A small image diffusion model, trained from scratch.
Training: adamw at rate 0.0015, 5400 steps.
Rows from block 6 of a small image diffusion model, named by matrix and row number. Rows with one number belong to one neuron. Each number is 128 + 32 x the weight over its row's rms, rounded and kept within 0 to 255. All counts start at 0. Numbers have three digits each.
After each neuron's rows are labels from the 100 images, of 14976 (inputs lightly noised), where the neuron reaches its highest value: "top examples" is what is common among them. Only what is clearly more common there than usual is listed. The data: made-up ball-and-stick molecule models. In brackets: how many of the 100, against the usual share in percent.
# fc1: MLP up (model.blocks.6.mlp.fc1.weight, 1024x256), inputs 52-103
# fc2: MLP down (model.blocks.6.mlp.fc2.weight, 256x1024, transposed), outputs 52-103

fc1.707:141104093144169109150083122173147168121107060152177094128063067119186139065165096142094091113136158161101098130172149141119061114127090111142105178124111164
fc2.707:145120118211128139130112177083154130123124100097179087137122171112136146056083120154157114105048125153126139117066113142102222118094131093127127103083160121
top examples: yellow ball (96 vs 41.4); space-filling (81 vs 32.9)

fc1.368:154111110176168128124117159128084123083152096237148142159088068136190116096148128114123133131111090148108102127086151143153119087107166084158061132140145172
fc2.368:134061135116129136154177148091140138060076232127105137151120174137145063120122138174140192161117103150080145139139118127096118140108151138096134125095137107
top examples: yellow ball (81 vs 41.4)

fc1.49:057083092130207105117124137116111128152131134061149106134159085111215194117147179132103121094107128125103169115107179117126138116078148108113117142156122085
fc2.49:096139145175209093148134125120164156162133121035096152136143107122122112167107136178169152137141124149138053123147156119122168135089145077075139129112115112
top examples: yellow ball (69 vs 41.4)

fc1.657:169139156166128150108110162143154136131139084140112101095130066130170152053085121158153123141162157075072137080069110131100094095162059136152199159121060123
fc2.657:122132121147170110166052160130137108135127197088107088150130013108152081207143140175175123156142120144165156095118119172098176138129170110101193098114135149
top examples: space-filling (81 vs 32.9)

fc1.352:108177115115132093188121137173145174130136122195112143092119111124146100148089123097083109170104091109089132134105123169115138134100086132142148117143110178
fc2.352:100128156131130165124091101088133080131170152255122107164137044097092153083172078058165140137107130127126126120112192105136151156140175164111062144162185146
top examples: blue ball (100 vs 65); dark backdrop (99 vs 49.4)

fc1.388:156167203149119155164093115113109121139115119130134094136199142094158153170150138099116104191101151168110210117137128113158080147128134123153113180164104110
fc2.388:114188135083151157137064144091136135126124050135172150112122099129136109102112129115116143159129128138129100117116119109069138101147091000088135121165121139
top examples: blue ball (100 vs 65); space-filling (85 vs 32.9)

fc1.285:106113129183114089089121138117120119145148124175112074118073086083123142103126155142170106147201188158094131099102091163083136112141162128106067146128160175
fc2.285:100107113110120174090160137111139051131082159121152065140136106090136082110146120132109152174215148119072119168060163178135094178099088140088145144133124142
top examples: dark backdrop (97 vs 49.4); purple ball (65 vs 27.3)

fc1.433:082102111054148073100125095114174071092140163078113158171211099103152138108129136126176099140156150175116147133174121140152119110099083104117101128136119121
fc2.433:154160099162176066172158084137089195097113079120167170097126077134111130120130117114119117200213089194102077148174083104113150101087156133127211172106125100
top examples: yellow ball (68 vs 41.4)

fc1.722:137109085122179141121124127156144154186098136146130160149163049132151141101163125134132133081153178121080132134137147133093147122076109119111138093108184067
fc2.722:145208114153159072118128103108129144152118170124104142111159025139142147123165095126080136126103181122136149152098161090132119111128127146114157105122079129
top examples: yellow ball (73 vs 41.4)

fc1.294:161120152103173127081145112136118174151176087058141120151117093097174137171152134122081130192152137172104187141133120139131053114155068198145100108101142152
fc2.294:131165156191165126110156073100134089040078114136119124125113112093101166096107112126149120117111082147167162145072152118129102135126128161176076130150090169
top examples: space-filling (73 vs 32.9)

fc1.667:151141131133119095109123149157151146026155158146167183095117119125137179187107140113116122156116166016149129124130125127166123165108108135103125140103134041
fc2.667:136118095176242092159067147078146168097139073170100151102097128159137073091165112179152102177079156155074138131158111154092126127114169178111106071168152118
top examples: space-filling (62 vs 32.9)

fc1.291:097140132131128082161141146147111153158124137093131160132118130144160088168135168102168117131140050091134124121053074127145087131109173153132176152127097081
fc2.291:104128128156118137160077160130137142161126151082194137116142127199123219072119115096121119108143070074134087126090076091132152100167056105114159088131144106
top examples: space-filling (68 vs 32.9)

fc1.460:162123070129135131155169152140142186094147150142180141169093121104170138198132109105121146204123069128135161110164152143149086133136077124131087151132224067
fc2.460:149175149125177111133146123093113115135151114103104147146083089088138142100151110159135212217255112129146104148176116108142121104127130179122117159139132161
top examples: green ball (86 vs 41.1)

fc1.441:138163083169180073157104139163129164141136192098114141137174104083181199182143115106080151150107140096124176141130139121157116147122156077111117074136154093
fc2.441:152170134146153098132105139105146169129120070112175193144152076085127074093123112184121126140178140186142036156120135173107138120130074074068081157141124110
top examples: dark backdrop (88 vs 49.4)

fc1.649:182134129076133129155176097084142190170194120204109102136141095160150109128156090076111144119145103142152153123108112112141088133124155103109107108175194191
fc2.649:180107134136092145163106130139157127063128087223140124120157051116154140111150130161137077107180136078145106093094100129107134097151130065108080174148147155
top examples: space-filling (71 vs 32.9)

fc1.167:097145124132080116101096172150112138077116141105165112108148126137191097106115111153104061131125137103079093175140122161145130113115142162142174123109121128
fc2.167:057162142095104174157121120139150103130135046129112085107207184132066115154105165152116255121102142096167169131150159166117114124099145121115111086099110164
top examples: space-filling (66 vs 32.9)

fc1.363:139159149149138146172141156100089166130153105149193140182084107141151147176123170147223103117143157106051210196053096099135078145139146109142076172174139168
fc2.363:133126133145124107138126082094126154160108122137167073060162099150113131188114156112133131255127089136190118120138126132103109100128152127081142133130167143
top examples: blue ball (100 vs 65); dark backdrop (84 vs 49.4); space-filling (71 vs 32.9)

fc1.322:166144164118123098135093092110140129120060120140113096117217124155143133166120147099151153140153146150086137148138125162112143113211197072146131076128116155
fc2.322:144151115086136135163181158069091119114161084173079155148126207127087141100145131125143172017074179083155130143152134129112092096137095168125112134156174113
top examples: dark backdrop (76 vs 49.4); space-filling (60 vs 32.9)

fc1.83:136121088151085101158107137112081148108128144123107152093114061101100123197146098090111010043141079159130134109116156116171071124116126111105097143164138101
fc2.83:121195126101133111116176156140172072052103132121118120121146242132158091198118132168176105119142136127128139076138155157122158112118156093100132133153111137
top examples: blue ball (98 vs 65); space-filling (96 vs 32.9); dark backdrop (93 vs 49.4)

fc1.576:143118152095159064127120106111134176089188117132103102151132112121148157130140149122156173146194186127172138126188171157122046127057165125107117125076197109
fc2.576:170061103117140150122103113213137120130098122155156130144092126133119106063160119150090101130164173116095161111181104111130190103127133113146123144174127151
top examples: yellow ball (73 vs 41.4); balls: eleven (26 vs 10.1)

fc1.723:124038113143106143198128155106131098135109138150111153148157083115129102182116120182103119101161105175109186105128149082162096135106219115126078117215091113
fc2.723:107087143169156152141075170184115155151120140130144123176132061145183155122158138102159045140203133052181106116088106136109147138106106158157126150132116135
top examples: blue ball (100 vs 65); dark backdrop (97 vs 49.4)

fc1.81:121166094071108117130104068163100046173121142084098132123170110119115166118164160174134092118163149149094186146148115068115145110068134127142109111140076096
fc2.81:156180123137127082132134054120114169182145118089139125099170110113162135168132124108098148161163121183161086181148159125081113110083123183168168169111134126
top examples: yellow ball (85 vs 41.4)

fc1.711:133167138128102109146070082080044120133100129066123105107185112180100117137108139154171147143117094143124153152162179138135066135134188120123163072129072068
fc2.711:158145158156086126133068123143102169160127137018116115127134150151141131149085138122149067110087111121131112123191106138130179073174085067102157102180158122
top examples: blue ball (100 vs 65); dark backdrop (97 vs 49.4)

fc1.493:155098108101200121139114119097143205166120128054121114139132080163190070164164145117172141175161126082141210173145157101127069133117217111122119105197175111
fc2.493:094142146104165149146121161186151102126086149077126124112120047121138197057163091106118112182114135121144126139054079129116167119140110091152087121172147135
top examples: space-filling (62 vs 32.9)

fc1.626:102115105125157113159102131144151149141122142111154161112180100129221154197144150116150103112101144102050218147167153090133070141076109156128097149116119112
fc2.626:122134132186189126161065065144141152175112075071140121143125057149146123150092152139104143145186115120184109138097125115146139146143120103095142160166119117
top examples: green ball (97 vs 41.1)

fc1.358:153086109125157148137093043106123142167170108149082161124164089132129094109150112122129143107216109236115155074184122077114136118132178128111125107170197132
fc2.358:186170078080154098113129085144166139102113106192117113093140112145169201097137127064135145154119111101165146106203111067121159145111117118124115150145116144
top examples: blue ball (99 vs 65); space-filling (95 vs 32.9)

fc1.470:127120100162157116130122151120153160166149151163124120146173072128167150021152112094053135124091146158140111130126140127107097093135139102129136123157106121
fc2.470:154156145101168135137147151071168134001101057141092120144166116110092138162124115140188133123000125150165140151173106145118101103107090077107136118135089120
top examples: space-filling (68 vs 32.9)

fc1.99:156143156108145131107147139100134108161131114107134086113133137105107082151120188072164133135132111143117133083046091103138130156132157158145139115173087163
fc2.99:109191163143165117135146081139160104177114113107177082109142121148172107135115138086139079123201106135091097144079121126111101136146107104137138214147152144
top examples: blue ball (100 vs 65); space-filling (92 vs 32.9)

fc1.428:161159181114114112165088109120124112087134155110055136113142101115121119144145147056139123108163135135138165148091137087182079170120170116176099129113139132
fc2.428:168161142121131098145104110119111119091144107125127144126056108100149160129169145099138127041171133098098115152163099126076170127138134105179127120114161149
top examples: blue ball (100 vs 65)

fc1.350:108085103156127115143138155136073132151117154116147124123155106156150066133111120096113126137141213152111108151141138176131152115204127111168137183143102120
fc2.350:179110138103131119170216145148161160147084115143139141129120110125130215135124087132082125139152162044082125137135093125110094123193114077141099137136045108
top examples: yellow ball (67 vs 41.4); space-filling (64 vs 32.9)

fc1.520:126072191180116105127149194109146141060154140174157116162115102136176137059114145194163138129039129095097132110132142144096096097149137139123113154124089130
fc2.520:087093134222135100102158132068152119049110255068119091147125070136125055117081111195100220236075120122113119180095175138144142145120129185116116100113093128
top examples: dark backdrop (86 vs 49.4); purple ball (59 vs 27.3)

fc1.642:109126134155145118186121117069070083122112120177131107181152099114151173082147111124115147136196172152107157142143068157125118117104122085128127169188128156
fc2.642:074106147079125175150144156215151132113139090229129145102115087135187034206148127153127150107252159127099110136133125117144090129109121060137172159107149124
top examples: blue ball (100 vs 65)

fc1.58:155162076120158110127113100145071154188085135128079136117144080110075122151105122095142139092125117182092126228139140116110097118160114149188118092159075103
fc2.58:133153159109135096134081114115102084124048131103140135135079080147106155134105133119126103078137125141166186159108108135145134163171148134124132128129144165
top examples: space-filling (68 vs 32.9)

fc1.325:120106147174156099108106185154148141060141171102109162133112121112094199144103121128130168130089097045131109180141115130155128126129078129150150169150078072
fc2.325:098114132135192149119096131074109139124138138087101190156083091159127044099122150145112083114074128141124130130110104158123110112149126123140089086134151142
top examples: dark backdrop (86 vs 49.4)

fc1.329:122084124099151161092162114120120167128134219069143107121159151164148099202108140133090066187065155173147173162126177072116120097117175104157112148171114153
fc2.329:115122154107135192150218091163135159091117050121125149118137154132112167126140126174132146255133119063161102144080136102141121117129155108135157173153135115
top examples: dark backdrop (98 vs 49.4)

fc1.497:102040130160163116128151149153104136186141050098147158148185069138188164055134082145100187163067104143067144170070135142128033118115120149140165147143110142
fc2.497:146134113138133138107144110078144111058151040135131160159126255153145084135093119119108173166071080118121141125142159054129136133081128144077129125131123121
top examples: dark backdrop (84 vs 49.4); space-filling (80 vs 32.9)

fc1.59:120091110119163164149118140141163167126152109203164102109170075130175121114167096096143146165111102096099159114102165129111150084173174086114134142150150115
fc2.59:134139141130121173119107156146114171121173035149118117173168139169082129094137123132115134224031126107133168116135155131122176124073158142169138134116123104
top examples: space-filling (73 vs 32.9)

fc1.472:136067142061057115104140102132164096090117100161193053132154116107136121144125113165192097126133127142128104064100124121038101082153186166162125159082098141
fc2.472:123093107158080115058193161105119135105131178155103075105121145155117131067147098082117156173056150118104094144085145150213176151149103114134151130125134108
top examples: blue ball (100 vs 65); space-filling (76 vs 32.9); dark backdrop (76 vs 49.4)

fc1.334:096124089136207127102095140131129136152124171021171160162156062102180177097168154119126138112115160134093180177125124122156157143101139102116151115131064090
fc2.334:122196155174196096109059084100137111177159124050101203120135116144138129175130134149153137113162109140144094134146123119125109137086126130129119129133101136
top examples: yellow ball (78 vs 41.4)

fc1.31:110138136135132110093083115146105095141052084061090122065185130157103120124097126171189104125057129147081111160163174147114128089162176103083160093068091057
fc2.31:123152148195102152066062123118121179150088179001147139155129141144146140116076113125151154091061139153167166110177124135098131093189075095141151093186123136
top examples: dark backdrop (100 vs 49.4); blue ball (100 vs 65)

fc1.761:133089100098124080038123134092127205158139121088101175143147119189149106124137088111145124132088129201149139203142089159101069153150056140128126143157117155
fc2.761:150131155174094184098111167142113128105144152077167146136047128135147104144086114061126112109090098144129091143105201169165086162143107154141144115065129122
top examples: space-filling (66 vs 32.9)

fc1.232:108088114146132140146157084101107203125145050128142144129166094101157157129149102141080177163148117217110164121170113074128092136144176129122096152141206131
fc2.232:144153126073079143121215118108118136125103196235159110091138117153119172066085144096127165175127110114163098097183098117154133161105102149134126072135083110
top examples: space-filling (67 vs 32.9)

fc1.597:152158131125162138104075100125093121154123140123122150113183117143188125111139121133162144076149133176112144154098098115126087083135152104151126152206144099
fc2.597:108163148068141144120092151102136138118142000103138162122127076142133090103124144098084178022079140141130116131075129113139144115155112069130139120141090123
top examples: blue ball (99 vs 65); dark backdrop (83 vs 49.4)

fc1.527:118089196157130121145140104128117135155135172108137124132114105099105060152154158050181122095175139117109175139153114127097158169146169169143130135140081150
fc2.527:099172126156140083168204146151154123129124146125104149103114121133126203094165140085109122107140137107112153169147102133160169115110078154140135143164164147
top examples: space-filling (61 vs 32.9)

fc1.592:134090172159176143142131145101087112138158121000153126195139094153152175098166133136203113190103114141067162167073099132131123101121085125118140112156092132
fc2.592:172125156106093190129162131181118134085171065085107129159147141095144139187118141162122109199158123126080125143066145130138149103149147149077130151109091144
top examples: space-filling (74 vs 32.9)

fc1.27:122163149149141126128149125162160159139146086166200147153126113151150115136078132075066100160122073158143132107093161079112093177131124104131123148135111179
fc2.27:119119132095168140156087130160125136116124161118106113117101026134136131055109112087185140111204143148146081127139100097158151135169079097150117210161129104
top examples: blue ball (100 vs 65); dark backdrop (87 vs 49.4)

fc1.455:112117126158159125123142077103111162212110177123125120128177060099127084106111131102152116074173113164087194136099107175069117093112151158153151151140070186
fc2.455:097179141129116129084108145141125057125130118061132116104138064137136152091109125138075089087108072116162150148074130158148168179106099178174144157128130109
top examples: blue ball (98 vs 65)

fc1.515:130106105105180165116112116142126148155083119088149116159166114116158130136143134119165153120127136201080169183145165164122085156140091117111129174168110121
fc2.515:145162135151141137115142088131107123106098207105157105091095143128133153117101116078147167101140161146168121146113119120157135163114158152145094164151100129
top examples: green ball (73 vs 41.1)

fc1.57:115068165181056129146116141122124191146180080082153126147137092110141124131153135124154105107112129163116185135103085104102042136133145106105085125156147140
fc2.57:119147123186164123124073172083138119121129034223153087084120216087129107120121134150126138116034120115116121168092134127136173124115166076137108086141126136
top examples: space-filling (91 vs 32.9)

fc1.98:113106130198143107151119126115080137129117096110131138193071079068140122051161133147039176145115100153167131192122120104159105103146107208102107136160148115
fc2.98:110146135104108186142121068162111120115148101104148141155133083100140154127106133136139040175124110150153133178115118131143126107172085125035152093134122104
top examples: dark backdrop (96 vs 49.4)

fc1.382:134166134103147132086104159140089091116081134111109153111111111134086136174117136158102115123145131171077205114107193085191097126119154090149138131142167173
fc2.382:144156105066125090113143144157102129159133131146101159146101166147189119113145133067157130178101188155140151080100102110101160115163128138184124139163162085
top examples: blue ball (99 vs 65); dark backdrop (92 vs 49.4)

fc1.449:121116105128058170147200141185145169219155161102145146127121106121129169098150142106114077120164131124128136125143124098099090132041133063180134161175103124
fc2.449:132133145131148127127178127085100152183096155103131132114127135137140081189165157182107199195083152133119128144146117122100158136065157105141165135129134111
top examples: dark backdrop (76 vs 49.4); green ball (66 vs 41.1)

fc1.16:131145113171159106111097108040058119111066108076127143125111114128128103149132142149144159178142097133077150153116137140184070124165119126106145146165079108
fc2.16:148142169132122153165105115196125171130143155025153151123103122144156083126096139161144051198134117131094133168093124137158165110161144097129142139151157092
top examples: blue ball (100 vs 65); space-filling (66 vs 32.9)

fc1.593:120173153125102082151160116151133165150141129157108124112168113132140082123106128083159093133156055084135133093067135175099064149117107120143128145146172160
fc2.593:130183126101117105133162065103164041133137106191128136174174083076124149133173136135155157091152102094138155174084189150131126113172176088106107136130185187
top examples: blue ball (100 vs 65); dark backdrop (89 vs 49.4)

fc1.127:132136138172173110119108130211144117084141170090173155114169091128116086124154125119202094093141169188077170151088131128119139114228212122145100143147144127
fc2.127:164152126097140085160129113081125128138109114108122149111113103142159184125190171154137156097157177171154092119106096166166116129198088090146143118134120117
top examples: dark backdrop (98 vs 49.4)

fc1.697:101082175199122168085135088155196081108144156065187116146146100101114120109165173061193066078148118120084181095101102079108123195151138195103097110072098129
fc2.697:067099126087120085143197118103126126105200102073080112134167123133133160136166095144122216033098135178149138146112111088111041141119112191133157118130105149
top examples: space-filling (63 vs 32.9)

fc1.611:122110141133121097150089126120176190145149137119143142108163083113125136103149119134165172176054052135111104156116081138141054124150116139102119070166125161
fc2.611:112205164158134168152150114124104094066099185173067153110086144135152149192129116135149162085185097125182159150107123122105080112132061179119110087073091151
top examples: space-filling (68 vs 32.9); purple ball (65 vs 27.3)

fc1.754:122094046135130100098102107157064127122133155105144143175168128143204173138135150168172073122131110123123102062123122135114144095048115132095111096150140096
fc2.754:175144142182172068129124087117204156128133076130073158130143130140117083109115111175130149166122142206080049134147192161083086143113146160129109093049129086
top examples: yellow ball (73 vs 41.4)

fc1.87:148078139154091141134119043077157172145164078121107171094146090099170135101138115099041136199176082213120155112177105067161063138148136148077108109140193139
fc2.87:166117094111127089141142071081098134123092192150142137169134080118131147140116128083156119242132118124132119133232093106117152130104093128107187137139113089
top examples: space-filling (65 vs 32.9)

fc1.552:129141158121137061124142138151137114132100069087160161164127126132165149087126123123165188115138119126100164128145085188120064107152159089152155151179109144
fc2.552:133091087198128177106150172194115143107119186050170155138104091154174109200079120117130061174155102094116124162117136128127112124068075036105120127143077093
top examples: dark backdrop (100 vs 49.4)

fc1.533:141164128131093120193188132108108143145154101124094158114103114093183159140116142082097157116139085148151142143122088103156009152133108122145130119177133214
fc2.533:181126124152146118137174106154120118140095175172120156122114057145170079096118104121172096045087167128086081121158107115112135173155117084104100125127142132
top examples: blue ball (100 vs 65)

fc1.93:116139154202117147161134140154113138140150146106137100118134104120105087162141165113117059081165124114084116104112146130104114136127238146171150137115114117
fc2.93:114131107101152082134092163098150093109108162107093089125148120164100183118141126118132136059155148101122159142095100116170130105188044141153114142123137140
top examples: space-filling (76 vs 32.9)

fc1.310:120145113138087112156102104076147128103138137122086141130094057091134117180144122139156060073100126146097151117166150112134090178124067143078101127109110123
fc2.310:118143143145141155180126072206133156157160095065154170121136110106134176100117117154164172129103149103136142109198130119096169089129174099084156180158124111
top examples: dark backdrop (97 vs 49.4)

fc1.296:139058106158125125194126101080134174172089164132132098143147119141155101138132122189074162089134136151106187157140150075156058081136141162131113103196143062
fc2.296:094088112149144134175058152161135145148110176107118162096094060129137162123141148180123087172132110088172105129107098153121194111148097047125126122170157110
top examples: dark backdrop (99 vs 49.4); small balls on sticks (71 vs 33.2)

fc1.26:122170163148133058138108097142170187091160155138183155116107109097139150144112112121127123113160129177111169117130166150145112173123112163106111142087132085
fc2.26:150175063177188063148115141156113084102120074169125133134131137091157175127096136157115131154163075162109148107167107126118133153160172208101072113160132126
top examples: purple ball (61 vs 27.3)

fc1.100:124184094156119084199137113142110153158130116137105123105084118140131134129136155086114130140101037136119130137127131159118066151085106109111154117130121189
fc2.100:135093158106129149120098085102115096154162158184082148133102078123144139155157135054159119090094134132139116120168142119112170157198140081041032095157118128
top examples: blue ball (100 vs 65); dark backdrop (98 vs 49.4); balls and sticks (61 vs 33.9)

fc1.42:097116076113198143146084098137111060147083123116128137147192092155169134150139156153095124106115191191050185154153182142126109148097114121128137153104097139
fc2.42:103115158113149089104100110119113161166085150057119098145069072149100138142121149114120167122146140175178164115131115158146229143168123105138176141158119092
top examples: yellow ball (73 vs 41.4); orange ball (56 vs 27.6)